python train.py --fusion="prefix" --decoder_qk_norm=false --eps=1e-08 --final_lr_fraction=0
Rows from block 5 of the audio encoder of a small encoder-decoder audio transcriber, named by matrix and row number. Rows with one number within an expert belong to one neuron, the router's apart. Each number is 200 + 20 x the weight over its row's rms, rounded and kept within 0 to 999. All counts start at 0. After the name is the row's rms in percent of the matrix's.
After each expert's rows are labels from the 100 clips, of 14976, where the router gives the expert most weight on average: "strongest on" is what is common among them. Only what is clearly more common there than usual is listed. The data: two synthetic voices taking turns or overlapping, over music, noise or silence. In brackets: how many of the 100.
# router: router (encoder.blocks.5.mlp.router.weight, 64x160, trained with AdamW), inputs 108-159
# up: expert up (encoder.blocks.5.mlp.up, 64x160x160), inputs 108-159
# down: expert down (encoder.blocks.5.mlp.down, 64x160x160, transposed), outputs 108-159

# expert 10
router.10,083,165,184,187,210,228,210,213,229,210,187,197,205,192,182,180,201,171,217,215,211,188,182,211,214,184,180,150,219,213,171,166,207,196,224,177,202,195,203,229,224,241,176,202,209,181,186,224,232,235,209,205,170
up.6,124,198,181,176,194,196,234,212,244,192,174,175,228,195,181,212,216,161,225,186,211,188,185,216,221,168,216,180,219,197,193,169,210,211,192,195,208,216,191,177,201,194,210,177,177,228,220,178,183,200,192,189,189
down.6,130,191,211,200,195,176,227,202,219,191,172,197,203,175,227,147,218,215,242,219,207,191,197,217,181,180,153,162,222,200,206,191,194,232,200,189,223,199,191,184,221,220,164,201,212,192,217,178,233,184,163,218,211
up.7,099,206,207,187,216,180,193,203,203,203,238,218,186,216,223,220,172,200,208,174,213,203,190,178,198,201,196,202,184,255,218,205,204,212,211,213,254,213,205,217,228,197,250,186,222,225,207,191,183,206,149,212,180
down.7,094,222,217,182,219,170,223,188,209,199,182,198,195,158,204,214,215,192,190,200,189,226,217,175,167,230,169,233,200,188,191,209,223,180,182,203,188,173,213,190,233,187,207,232,170,197,167,212,174,205,166,194,242
up.8,111,186,195,201,183,207,191,184,185,202,239,224,236,201,239,220,165,211,193,219,183,242,197,193,182,183,186,195,192,192,226,219,236,223,249,210,200,187,185,226,210,187,219,200,218,231,208,200,206,240,191,191,194
down.8,113,229,165,194,200,192,229,206,231,205,180,190,203,171,208,200,193,184,194,177,195,207,200,192,176,191,178,218,190,202,170,201,227,203,207,191,187,189,211,197,194,186,231,187,154,200,157,236,179,163,192,205,186
strongest on: second voice: none (93); background: everyday noise (79); crickets (46)

# expert 26
router.26,116,219,209,179,231,225,205,167,191,217,206,194,203,228,217,181,169,222,188,207,216,223,195,197,229,196,213,177,224,192,212,192,209,202,191,211,187,233,187,231,174,223,215,196,222,193,184,197,205,212,213,199,203
up.0,100,218,192,184,215,228,216,197,197,193,216,192,185,228,215,168,199,197,219,175,235,202,194,212,189,191,205,172,179,207,197,219,212,192,217,219,181,224,181,217,205,200,199,154,203,199,143,213,178,180,183,174,209
down.0,107,193,183,195,216,222,159,191,173,207,223,197,191,178,202,205,196,196,212,210,177,216,227,171,199,214,216,207,208,194,167,238,220,231,225,203,206,154,201,200,156,189,196,187,207,182,171,192,209,232,222,191,196
up.1,081,216,178,212,216,233,187,215,228,177,234,178,205,190,213,184,190,202,180,208,214,208,173,231,219,143,180,200,179,224,218,195,223,188,226,171,191,195,189,220,223,194,207,192,218,188,183,216,180,198,198,180,196
down.1,112,195,171,205,236,216,202,164,206,195,228,191,208,208,197,184,206,183,242,221,223,191,191,211,185,200,205,186,226,216,191,192,170,194,198,225,146,188,157,184,201,196,165,204,216,194,234,189,199,217,212,179,178
up.2,079,210,205,248,193,226,208,210,195,186,231,204,173,166,241,197,204,179,189,191,202,194,183,209,197,187,171,214,209,182,162,200,178,183,203,167,218,182,229,188,190,188,193,228,196,206,214,232,190,218,163,209,192
down.2,085,229,220,225,201,176,201,192,127,189,224,174,199,199,193,190,203,203,209,232,215,214,185,242,219,206,205,204,184,194,177,191,201,170,200,155,171,223,180,227,200,211,201,194,228,213,193,171,168,196,216,206,220
strongest on: reverberation (77)

# expert 47
router.47,108,224,208,153,197,190,176,219,214,214,171,178,227,235,196,197,204,226,219,214,212,201,176,208,181,218,199,176,233,203,211,208,209,173,185,207,191,193,212,203,173,200,238,217,223,187,173,166,184,160,213,185,229
up.0,087,206,191,192,199,189,197,163,195,220,192,183,225,234,206,191,195,188,219,176,210,214,176,180,187,221,190,193,211,186,197,202,213,247,195,223,199,233,206,211,191,183,247,229,214,191,206,232,184,167,148,190,209
down.0,105,232,167,199,201,192,201,230,194,218,231,219,213,174,162,193,209,200,200,194,182,193,184,177,208,194,183,218,182,208,174,216,174,174,194,155,238,209,179,191,254,187,196,152,253,202,171,227,184,210,193,217,185
up.1,095,180,238,211,213,223,220,205,233,211,199,211,212,209,174,175,185,189,196,187,233,240,180,202,200,207,191,198,190,222,217,187,220,202,185,175,201,198,207,245,200,177,221,189,238,225,200,198,209,171,189,200,209
down.1,102,230,198,188,219,195,206,221,201,214,219,208,220,207,196,198,176,217,171,163,157,208,213,189,199,202,208,213,205,232,203,250,167,190,190,146,200,211,172,216,233,188,158,193,218,227,199,203,195,215,198,232,177
up.2,113,215,223,182,160,223,221,174,218,204,199,257,231,228,186,180,251,196,203,229,213,182,197,171,195,199,183,176,221,188,227,218,229,200,198,193,191,217,224,213,181,190,189,203,191,219,182,243,189,181,213,225,185
down.2,115,218,185,195,225,236,216,195,222,210,216,241,206,196,179,193,198,223,195,196,188,168,210,181,217,189,190,190,228,209,194,203,182,209,196,159,197,225,179,155,244,192,162,177,233,213,186,236,188,214,194,211,166
strongest on: text has "shiny" (27)

# expert 12
router.12,110,210,198,223,189,193,193,195,168,213,165,184,204,167,232,190,217,203,162,222,185,195,204,229,230,208,166,182,206,218,185,220,201,190,183,209,233,215,200,193,195,173,200,181,233,197,206,213,186,193,175,169,177
up.0,054,215,198,172,209,212,232,210,230,185,200,194,188,213,158,215,139,219,220,181,212,232,202,205,200,191,204,190,190,201,206,220,186,188,195,196,159,208,184,211,234,194,161,206,192,187,186,193,233,236,234,226,202
down.0,045,214,201,181,208,211,219,224,176,177,208,186,221,237,167,184,214,213,203,171,173,191,197,223,184,193,239,202,209,198,206,223,178,207,195,187,223,200,173,223,234,168,205,213,200,204,222,207,208,235,206,194,152
up.1,086,205,207,239,188,168,199,178,176,201,210,172,203,199,173,213,177,159,232,198,233,216,203,227,206,207,181,194,166,186,220,213,208,188,190,216,192,179,177,224,199,226,221,214,197,225,202,210,210,171,174,244,213
down.1,095,177,207,208,172,181,206,217,243,148,190,196,179,201,204,235,193,200,143,211,185,189,200,184,181,225,229,167,191,219,194,222,193,216,180,182,206,194,186,180,199,180,219,188,214,233,196,177,229,196,217,196,207
up.2,071,266,196,259,164,249,203,188,183,209,201,225,187,181,203,180,193,164,189,218,208,220,193,236,208,225,187,197,166,200,224,222,188,157,145,204,199,244,208,183,204,200,206,192,209,220,184,211,209,165,187,174,191
down.2,107,169,207,198,221,184,170,192,240,162,183,214,200,180,208,261,213,191,217,207,183,190,210,217,182,166,196,201,234,191,212,207,190,219,193,199,222,177,206,192,247,201,227,193,215,215,197,186,180,181,227,191,194
strongest on: text has "shop" (40); text has "child" (32); text has "shiny" (30)

# expert 2
router.2,103,209,203,181,181,238,235,189,219,214,188,181,202,208,213,215,185,186,228,196,195,189,199,209,173,161,159,172,193,188,196,182,199,207,214,202,193,234,168,224,201,234,189,169,214,203,167,214,201,244,192,170,179
up.6,065,165,197,195,185,170,217,213,202,198,208,223,208,223,220,179,235,225,210,177,204,199,179,215,182,233,202,181,201,208,206,203,186,183,157,177,238,193,203,224,215,209,175,221,192,183,241,184,209,179,188,190,230
down.6,095,198,204,199,172,210,188,239,172,221,189,236,207,199,204,204,201,184,201,157,189,213,214,222,187,214,239,194,212,213,183,233,175,194,240,213,202,162,174,225,240,171,195,208,225,211,215,210,169,201,205,209,213
up.7,099,201,231,186,201,197,179,209,194,210,173,198,205,225,193,206,230,172,200,222,247,217,183,184,196,230,205,201,215,203,213,214,208,203,162,185,203,198,229,196,178,160,186,226,216,199,201,259,203,190,224,221,216
down.7,114,205,174,198,197,190,175,209,227,207,217,240,218,191,209,155,183,222,196,190,193,193,191,208,184,165,188,178,193,209,221,205,163,177,191,208,199,192,194,230,207,197,193,207,180,205,216,206,210,220,224,223,233
up.8,077,200,217,229,197,238,188,213,180,157,195,212,181,205,231,201,221,216,190,216,169,177,184,209,204,186,203,202,214,195,170,183,194,175,211,215,194,216,244,205,184,175,193,198,200,213,202,213,198,197,205,189,186
down.8,093,207,222,157,157,223,190,179,194,177,215,217,205,218,233,228,194,204,225,194,191,203,219,213,148,216,165,207,210,172,203,204,209,183,159,211,199,227,202,197,181,216,174,191,202,204,202,184,198,196,211,214,205
strongest on: clipping (31)

# expert 38
router.38,112,223,209,212,229,181,196,209,168,193,205,156,182,191,166,208,181,221,237,193,195,189,219,179,164,201,190,194,220,222,232,220,203,181,207,207,201,199,190,188,214,240,198,200,219,171,179,194,182,210,218,191,207
up.0,123,194,208,202,194,205,188,230,170,192,211,190,207,208,211,219,180,210,206,178,159,193,200,198,194,190,202,216,193,203,188,226,195,191,170,225,174,182,175,161,173,197,182,181,185,173,200,192,195,190,227,206,210
down.0,113,215,198,179,185,200,256,169,231,192,224,171,195,190,218,173,200,192,241,194,197,174,185,185,217,232,180,190,239,223,225,178,198,199,191,206,234,203,233,191,196,199,215,170,160,203,210,179,188,186,191,197,180
up.1,064,167,226,193,199,216,200,181,198,187,212,217,203,173,200,216,181,165,178,182,201,176,200,207,225,210,219,207,200,161,177,172,185,209,203,225,185,196,233,201,219,180,207,208,203,213,195,197,232,177,188,222,176
down.1,059,191,220,190,190,191,206,208,197,195,227,195,204,183,216,159,186,220,184,225,225,184,199,180,176,220,198,213,210,219,187,217,162,207,154,217,174,174,182,240,180,186,148,201,208,218,204,219,208,200,195,205,187
up.2,071,168,197,179,210,176,211,201,227,175,179,192,183,192,210,207,199,192,180,222,199,215,196,236,223,227,206,213,232,190,165,215,197,188,205,169,193,186,212,179,193,187,202,209,156,191,240,204,220,190,196,189,211
down.2,056,223,179,197,194,181,203,224,215,191,199,180,205,216,195,243,190,206,148,170,213,203,171,212,218,193,165,188,186,215,195,210,193,193,228,198,178,220,202,239,209,217,178,178,227,165,181,182,241,210,191,215,217
strongest on: text has "today" (58); text has "again" (48)

# expert 4
router.4,107,184,209,206,160,169,220,171,178,206,171,223,231,189,244,201,188,200,179,181,223,193,204,196,196,213,193,236,226,182,191,182,186,202,198,241,185,222,163,184,203,224,217,202,173,184,217,172,180,171,223,192,216
up.0,115,201,194,199,172,184,157,239,183,189,242,218,193,190,199,194,224,202,177,156,213,194,208,221,204,239,198,231,204,177,190,200,174,170,190,210,247,210,184,217,231,209,239,236,188,186,206,213,190,164,215,227,207
down.0,121,209,187,170,162,210,192,206,227,171,207,209,196,209,153,186,213,232,210,214,190,208,172,234,210,204,207,238,203,165,186,212,225,217,236,163,174,182,194,190,198,221,185,162,173,196,216,196,213,186,190,206,220
up.1,098,210,181,208,203,218,236,183,227,167,188,204,207,198,217,167,212,211,210,198,213,214,183,242,183,199,173,143,212,168,187,206,193,204,211,196,206,236,193,202,210,174,204,187,192,198,191,202,199,192,178,187,188
down.1,097,232,192,189,185,212,218,206,219,223,203,183,178,215,144,201,179,214,188,192,196,207,209,191,195,181,217,190,209,198,213,255,223,177,214,203,181,215,207,194,202,184,179,169,216,179,181,238,212,174,179,223,212
up.2,085,201,201,181,232,182,197,187,238,200,206,176,190,201,214,209,179,192,237,176,149,182,173,238,202,183,206,155,199,206,188,216,200,213,223,198,206,175,203,228,194,198,205,215,201,227,170,192,181,218,175,229,203
down.2,090,174,189,210,206,233,174,207,244,197,206,216,209,217,205,188,191,201,213,193,157,220,182,218,189,194,195,211,223,199,213,185,184,203,219,164,213,199,204,208,217,182,199,169,261,202,194,206,228,198,189,182,206
strongest on: reverberation (74); text has "pause" (25)

# expert 24
router.24,083,181,179,150,181,204,220,217,219,239,183,202,213,199,172,204,183,212,204,206,212,199,181,195,183,197,171,180,238,210,171,196,176,163,202,204,202,183,203,192,216,243,211,197,219,193,208,202,210,195,231,175,182
up.0,086,174,193,215,155,178,210,210,201,160,198,190,209,206,238,223,181,196,187,204,208,178,201,237,218,211,215,196,228,178,190,197,175,208,193,201,207,184,173,186,171,199,164,199,157,197,200,184,212,174,187,215,191
down.0,099,222,222,188,189,181,207,205,232,171,207,206,175,215,190,168,238,228,178,197,207,218,203,210,206,172,172,197,195,210,199,200,204,183,188,194,185,223,186,229,230,209,195,240,192,200,202,192,203,182,198,212,191
up.1,143,189,188,184,200,188,202,217,195,166,236,184,170,197,226,213,190,209,219,185,205,204,203,180,192,250,226,230,189,188,220,210,193,178,204,204,172,203,233,223,238,220,208,256,228,200,211,195,199,201,229,197,189
down.1,131,206,207,204,214,222,216,228,193,188,212,176,185,174,180,179,208,218,240,228,206,200,188,214,192,189,172,181,220,232,209,161,216,197,194,229,183,166,204,222,225,183,202,209,202,229,225,171,222,213,210,190,201
up.2,118,180,194,193,220,184,206,201,202,181,209,201,193,173,220,194,180,185,175,181,220,188,197,224,168,212,216,188,219,185,175,208,181,213,192,196,171,165,177,197,162,212,198,187,151,207,243,209,209,196,209,223,207
down.2,136,178,213,216,189,231,154,206,174,181,202,184,204,204,203,181,225,234,177,172,231,222,190,201,184,191,177,203,195,189,183,201,187,222,225,235,198,193,189,204,194,182,154,221,222,206,239,221,225,228,171,184,207
strongest on: second voice: none (100); background: none (69)

# expert 1
router.1,103,221,198,216,215,210,193,177,217,220,198,217,201,243,183,166,198,175,211,207,230,227,176,201,184,172,191,180,194,223,226,219,223,203,186,183,178,206,185,220,210,197,186,226,195,209,175,207,220,184,219,175,186
up.0,141,211,213,219,173,226,206,182,184,227,205,177,188,190,209,193,207,210,194,210,217,208,178,186,183,177,180,194,208,181,233,236,189,187,211,187,183,191,178,197,183,218,226,228,207,194,196,224,225,190,217,173,189
down.0,114,181,199,158,190,159,176,191,171,199,238,211,196,180,185,214,224,193,205,196,151,188,189,183,217,198,200,189,218,185,229,184,154,211,168,212,219,211,224,201,197,207,168,224,242,196,192,229,202,194,227,155,190
up.1,088,228,213,221,190,210,211,175,227,187,220,247,218,194,183,184,173,156,225,232,208,200,188,198,187,194,176,188,169,205,213,217,188,215,224,205,191,208,202,193,215,238,211,211,214,210,170,189,178,200,213,206,163
down.1,098,188,198,204,188,163,172,198,186,164,227,202,227,198,181,167,220,169,209,212,194,199,194,225,174,225,233,219,205,189,188,207,222,189,190,224,225,200,172,189,220,168,147,233,193,185,179,206,190,187,189,199,183
up.2,114,227,171,233,199,224,189,192,192,186,205,202,205,217,212,186,209,183,196,238,202,210,185,213,223,209,240,207,157,200,206,188,198,190,177,205,187,216,191,216,220,207,157,207,225,193,193,204,249,189,173,153,167
down.2,117,199,217,163,217,193,193,210,170,191,196,221,205,197,202,200,176,166,215,180,179,212,208,181,226,227,212,238,218,198,213,231,191,216,198,202,200,236,204,213,218,167,168,195,249,227,153,189,192,213,210,166,209
strongest on: text has "again" (33); text has "chair" (25)

# expert 62
router.62,101,176,217,171,206,221,232,223,221,234,161,208,189,228,191,166,197,198,219,188,232,200,196,178,216,209,166,166,230,227,181,190,204,193,189,196,198,206,214,196,195,222,177,211,199,215,189,178,217,213,173,195,202
up.6,097,215,187,170,179,175,217,152,176,204,187,212,222,190,212,209,176,169,191,181,183,191,213,185,204,230,188,214,233,213,218,196,201,202,237,238,191,208,194,127,209,203,241,181,176,187,204,177,195,189,195,170,200
down.6,107,198,175,203,204,218,222,204,180,162,199,177,197,193,208,207,180,222,178,167,232,202,196,183,215,174,198,201,199,194,218,220,199,212,206,189,176,230,180,227,213,243,213,224,162,175,167,199,192,189,219,195,227
up.7,079,194,195,225,233,210,224,184,220,222,229,238,215,231,192,181,190,178,222,203,217,189,175,195,160,172,175,203,213,179,210,184,197,241,222,190,186,183,176,192,212,200,187,187,211,190,216,215,207,209,157,216,193
down.7,099,215,215,153,210,175,190,212,179,184,243,217,200,205,206,191,239,174,196,217,181,173,227,186,227,200,169,212,195,220,194,209,201,172,176,173,206,208,171,214,215,186,189,194,199,214,218,190,203,213,230,213,196
up.8,112,207,189,168,172,220,182,173,206,216,198,203,207,200,179,191,217,224,224,220,207,184,252,194,215,205,209,181,220,199,191,232,233,182,197,159,225,177,217,191,192,214,207,213,192,228,202,201,197,217,233,169,200
down.8,124,210,174,228,203,199,185,176,224,201,178,219,202,203,241,205,201,198,158,183,186,208,211,212,187,185,185,193,202,222,208,223,182,202,216,199,189,187,203,214,182,234,172,214,175,214,231,187,228,233,216,242,195
strongest on: clipping (85); reverberation (61)

# expert 27
router.27,099,190,176,175,217,188,211,236,207,214,170,215,198,190,209,195,162,220,225,182,213,197,206,226,189,206,215,187,196,208,164,210,200,141,209,173,206,205,205,228,200,215,205,210,222,167,178,206,194,244,205,180,204
up.6,125,189,223,209,178,234,175,207,185,223,164,189,213,218,191,177,225,232,188,181,202,192,205,218,201,186,199,192,199,206,187,207,178,215,184,182,221,241,187,200,198,168,181,182,196,195,182,222,158,233,174,227,207
down.6,110,219,191,221,222,182,203,175,199,201,184,212,227,198,195,244,248,203,195,216,173,203,215,183,166,195,246,197,209,193,192,150,171,222,183,232,214,233,181,181,203,206,213,194,192,223,160,202,198,201,209,193,213
up.7,114,158,204,203,224,205,222,208,188,214,209,186,209,211,225,201,215,194,186,210,215,188,170,177,215,173,210,181,193,211,176,177,204,210,200,197,180,183,191,208,176,193,172,199,196,194,199,183,225,192,176,208,225
down.7,109,178,184,190,201,165,235,208,192,238,180,204,191,232,174,204,225,204,198,189,181,186,217,186,205,172,193,221,238,171,187,196,149,231,153,199,205,205,183,193,179,196,152,239,193,225,172,199,193,209,209,203,228
up.8,075,200,200,213,239,188,189,214,210,212,201,212,211,181,173,218,205,170,236,192,196,195,174,181,174,174,242,234,211,204,184,145,207,202,222,190,202,172,208,192,179,190,187,157,202,193,213,182,204,190,184,206,201
down.8,094,164,221,194,197,217,201,167,183,210,175,164,191,172,226,185,205,203,207,221,197,192,225,168,185,190,187,186,211,217,190,165,192,211,228,185,175,180,214,183,183,211,173,212,205,182,218,174,169,214,204,176,175
strongest on: second voice: none (52); text has "stop" (30)

# expert 46
router.46,092,231,183,197,225,191,181,224,221,234,187,219,175,196,204,185,211,172,235,203,210,183,201,208,195,220,175,184,222,203,201,221,178,172,218,190,198,165,201,221,190,213,200,198,239,191,173,230,229,245,217,222,186
up.6,091,184,228,180,187,181,167,180,187,222,195,161,224,235,191,178,206,198,200,196,209,187,169,209,242,235,196,227,217,222,197,192,215,220,208,167,248,206,221,177,210,206,197,236,207,201,224,183,193,202,186,230,198
down.6,095,225,165,217,195,212,199,207,215,227,167,191,191,210,178,179,199,176,203,231,214,206,193,190,178,207,208,176,231,206,202,224,211,226,212,195,201,214,205,191,197,193,189,190,189,237,207,213,235,207,215,187,207
up.7,054,170,200,217,193,201,181,193,194,209,212,186,187,183,188,203,176,226,166,211,200,166,196,168,198,198,211,208,218,199,214,175,192,196,179,225,206,204,209,170,206,180,194,223,196,198,203,169,217,207,232,226,180
down.7,073,210,154,192,168,179,202,197,222,187,223,174,202,197,177,220,186,191,210,192,190,202,204,173,227,192,218,191,194,201,192,179,230,191,191,177,220,224,196,184,167,195,205,186,183,227,176,203,197,185,189,182,162
up.8,068,164,178,171,209,206,206,181,179,197,199,236,214,206,213,204,246,196,199,168,192,210,209,185,213,185,201,177,221,194,190,177,192,218,201,202,229,220,218,190,214,203,199,213,170,193,218,198,209,188,178,175,185
down.8,069,210,223,180,177,225,215,184,179,209,176,164,199,214,227,149,202,164,204,220,225,206,207,188,206,204,188,234,189,191,187,193,198,191,196,170,180,196,200,171,235,190,205,194,217,208,185,161,230,188,205,203,180
strongest on: second voice: none (53)

# expert 23
router.23,084,166,172,145,217,201,221,238,210,216,173,223,185,220,190,204,181,214,218,165,220,192,187,204,179,208,181,176,233,209,203,186,179,158,190,201,204,179,182,197,220,213,193,204,223,184,192,186,222,230,232,179,178
up.0,060,214,244,220,184,227,182,178,185,205,211,232,219,167,189,219,209,214,154,229,182,211,205,195,226,194,176,194,207,188,214,167,174,207,209,210,195,211,198,191,222,210,188,172,204,198,234,182,210,185,193,201,210
down.0,060,217,175,194,206,192,180,213,198,201,198,178,207,230,233,206,187,206,211,169,196,201,226,213,164,245,199,193,190,183,210,191,192,210,187,180,213,171,233,178,225,210,189,190,217,202,182,167,194,225,230,190,213
up.1,135,189,190,156,182,170,237,196,207,231,194,230,229,209,201,204,199,207,204,197,221,201,197,183,224,177,229,189,179,223,183,173,230,201,208,193,232,229,208,189,185,228,149,197,181,207,248,177,222,181,212,175,175
down.1,117,207,214,231,203,196,169,186,194,193,215,208,201,189,236,192,216,200,223,193,194,184,203,181,212,217,190,202,175,199,214,205,214,186,226,165,194,178,181,201,198,217,217,198,181,176,173,208,176,198,191,196,221
up.2,085,215,218,200,177,220,214,221,221,210,210,189,227,203,183,156,247,198,174,189,197,180,186,195,197,181,167,248,213,210,206,209,216,211,230,259,189,202,168,204,221,188,192,173,205,190,209,196,218,198,185,257,216
down.2,085,197,158,211,173,202,200,208,208,179,210,228,205,197,231,181,212,227,210,180,191,186,209,189,185,163,250,210,206,222,186,193,164,208,186,173,200,221,203,205,224,211,181,189,193,200,225,197,194,207,206,244,214
strongest on: second voice: none (64); muffled (low-pass) (33)

# expert 43
router.43,096,224,165,233,200,210,182,206,189,226,198,209,233,218,226,208,194,187,217,172,218,175,188,204,186,225,223,201,162,195,188,171,169,166,190,223,203,218,198,196,222,223,213,214,227,189,214,183,203,187,203,208,216
up.0,073,216,212,212,247,176,180,213,191,140,221,188,204,200,230,196,189,194,226,220,176,183,199,180,239,203,197,177,195,213,245,215,230,212,186,214,197,174,209,227,179,185,224,198,172,170,214,222,173,206,190,175,205
down.0,085,225,169,186,194,191,211,184,178,190,210,207,202,244,169,184,171,202,188,230,206,214,238,203,213,186,205,199,184,214,180,177,206,209,191,177,174,199,184,229,185,172,217,163,245,180,201,197,205,198,192,216,211
up.1,162,200,155,197,203,195,173,230,211,225,211,192,213,214,195,204,192,225,204,190,175,183,186,222,186,224,233,206,223,209,184,202,182,195,176,218,189,190,186,173,218,211,202,213,195,196,231,174,211,188,237,199,185
down.1,122,213,192,188,204,207,175,217,215,212,228,208,246,192,203,206,186,220,199,213,215,167,176,211,210,192,168,193,222,203,233,220,179,193,172,206,194,195,197,194,190,155,213,210,216,222,198,197,167,182,198,212,224
up.2,129,245,187,202,193,237,202,202,197,220,176,229,210,191,208,209,215,166,214,161,223,159,222,202,196,193,210,224,179,171,210,164,194,209,225,203,193,210,201,178,215,211,235,209,187,189,204,200,178,175,169,212,223
down.2,116,204,211,222,160,180,245,210,185,180,173,231,214,187,209,184,209,212,184,188,192,161,196,194,186,202,215,245,204,206,202,191,175,192,199,189,181,171,231,201,198,205,221,176,195,216,225,203,192,203,183,247,220
strongest on: text has "forest" (36)

# expert 50
router.50,113,229,176,196,233,178,228,216,198,207,181,212,196,224,195,207,205,207,218,203,221,186,220,219,200,220,213,182,183,225,223,222,203,184,208,168,201,213,205,194,211,194,214,160,240,195,182,187,196,183,215,155,212
up.0,076,212,165,174,175,177,227,164,204,232,211,197,206,199,200,209,206,227,161,227,229,186,217,203,216,208,186,207,210,205,212,210,195,189,197,195,208,193,181,193,210,229,220,235,194,225,196,209,203,201,206,227,164
down.0,093,196,205,220,229,199,219,164,204,172,197,198,198,144,216,228,197,198,220,210,138,229,187,177,224,174,210,202,204,193,180,225,224,220,215,223,205,203,170,191,179,182,175,218,190,175,217,209,189,206,203,188,200
up.1,070,172,198,163,177,188,245,184,203,175,215,203,216,203,215,180,195,203,235,222,221,172,209,196,216,203,208,171,232,224,182,179,240,190,215,179,201,170,230,235,198,182,158,197,192,205,184,167,232,209,184,170,186
down.1,097,214,196,192,224,207,198,235,235,198,211,181,230,165,176,215,199,206,163,171,184,207,220,195,207,177,183,217,223,195,201,196,215,194,185,239,167,181,212,164,164,176,164,177,200,194,186,162,211,199,211,178,163
up.2,094,193,233,212,192,219,195,193,227,186,198,222,187,216,180,163,192,217,206,213,200,193,193,205,162,198,178,189,226,225,222,204,183,234,178,197,198,215,176,213,174,190,174,224,209,207,196,242,204,221,170,210,193
down.2,110,171,184,199,211,234,178,250,180,195,216,181,196,175,210,178,228,176,153,218,167,224,204,203,219,176,187,231,180,235,222,212,195,166,154,182,216,192,214,185,197,180,218,242,181,186,182,208,208,210,224,219,190
strongest on: text has "beyond" (47); text has "behind" (32)

# expert 5
router.5,087,198,165,151,217,225,210,221,219,235,187,197,182,198,198,190,195,193,219,202,222,193,194,194,197,169,160,178,213,220,185,216,193,176,196,213,197,189,203,221,229,235,198,186,213,200,172,188,197,234,210,172,176
up.0,073,150,202,224,156,198,205,202,172,185,168,231,224,251,180,184,231,205,195,197,234,192,209,220,199,196,217,231,172,193,201,196,185,229,189,187,159,210,196,201,189,167,180,209,201,184,207,194,205,171,214,182,218
down.0,075,203,173,214,211,224,206,214,217,197,172,174,205,236,203,218,201,210,204,183,210,151,171,188,224,191,208,179,209,206,201,238,172,196,185,180,230,204,161,219,194,180,199,198,206,219,236,208,213,209,199,192,207
up.1,072,186,188,208,218,175,186,202,199,207,231,234,203,186,197,195,218,234,182,191,197,172,235,205,209,190,196,190,225,183,190,166,219,188,206,156,232,199,213,202,189,190,186,165,177,185,203,196,165,187,201,191,229
down.1,079,194,152,207,188,137,177,179,205,184,207,212,215,199,209,182,199,216,194,207,143,186,191,191,205,203,230,186,172,217,239,192,172,206,195,224,221,185,190,209,191,193,191,167,241,209,216,224,220,188,194,219,217
up.2,076,213,206,183,185,179,178,195,218,234,205,249,175,205,227,203,193,185,211,197,202,191,236,179,225,169,199,185,221,217,222,191,176,206,201,171,252,202,210,204,210,217,177,169,165,227,196,194,207,188,174,225,211
down.2,078,210,209,199,202,193,181,187,195,173,209,178,173,180,212,213,205,195,176,185,181,189,244,196,221,197,188,185,202,217,223,224,215,223,229,189,222,192,196,191,183,219,213,206,177,204,230,219,197,208,229,204,220
strongest on: second voice: none (100)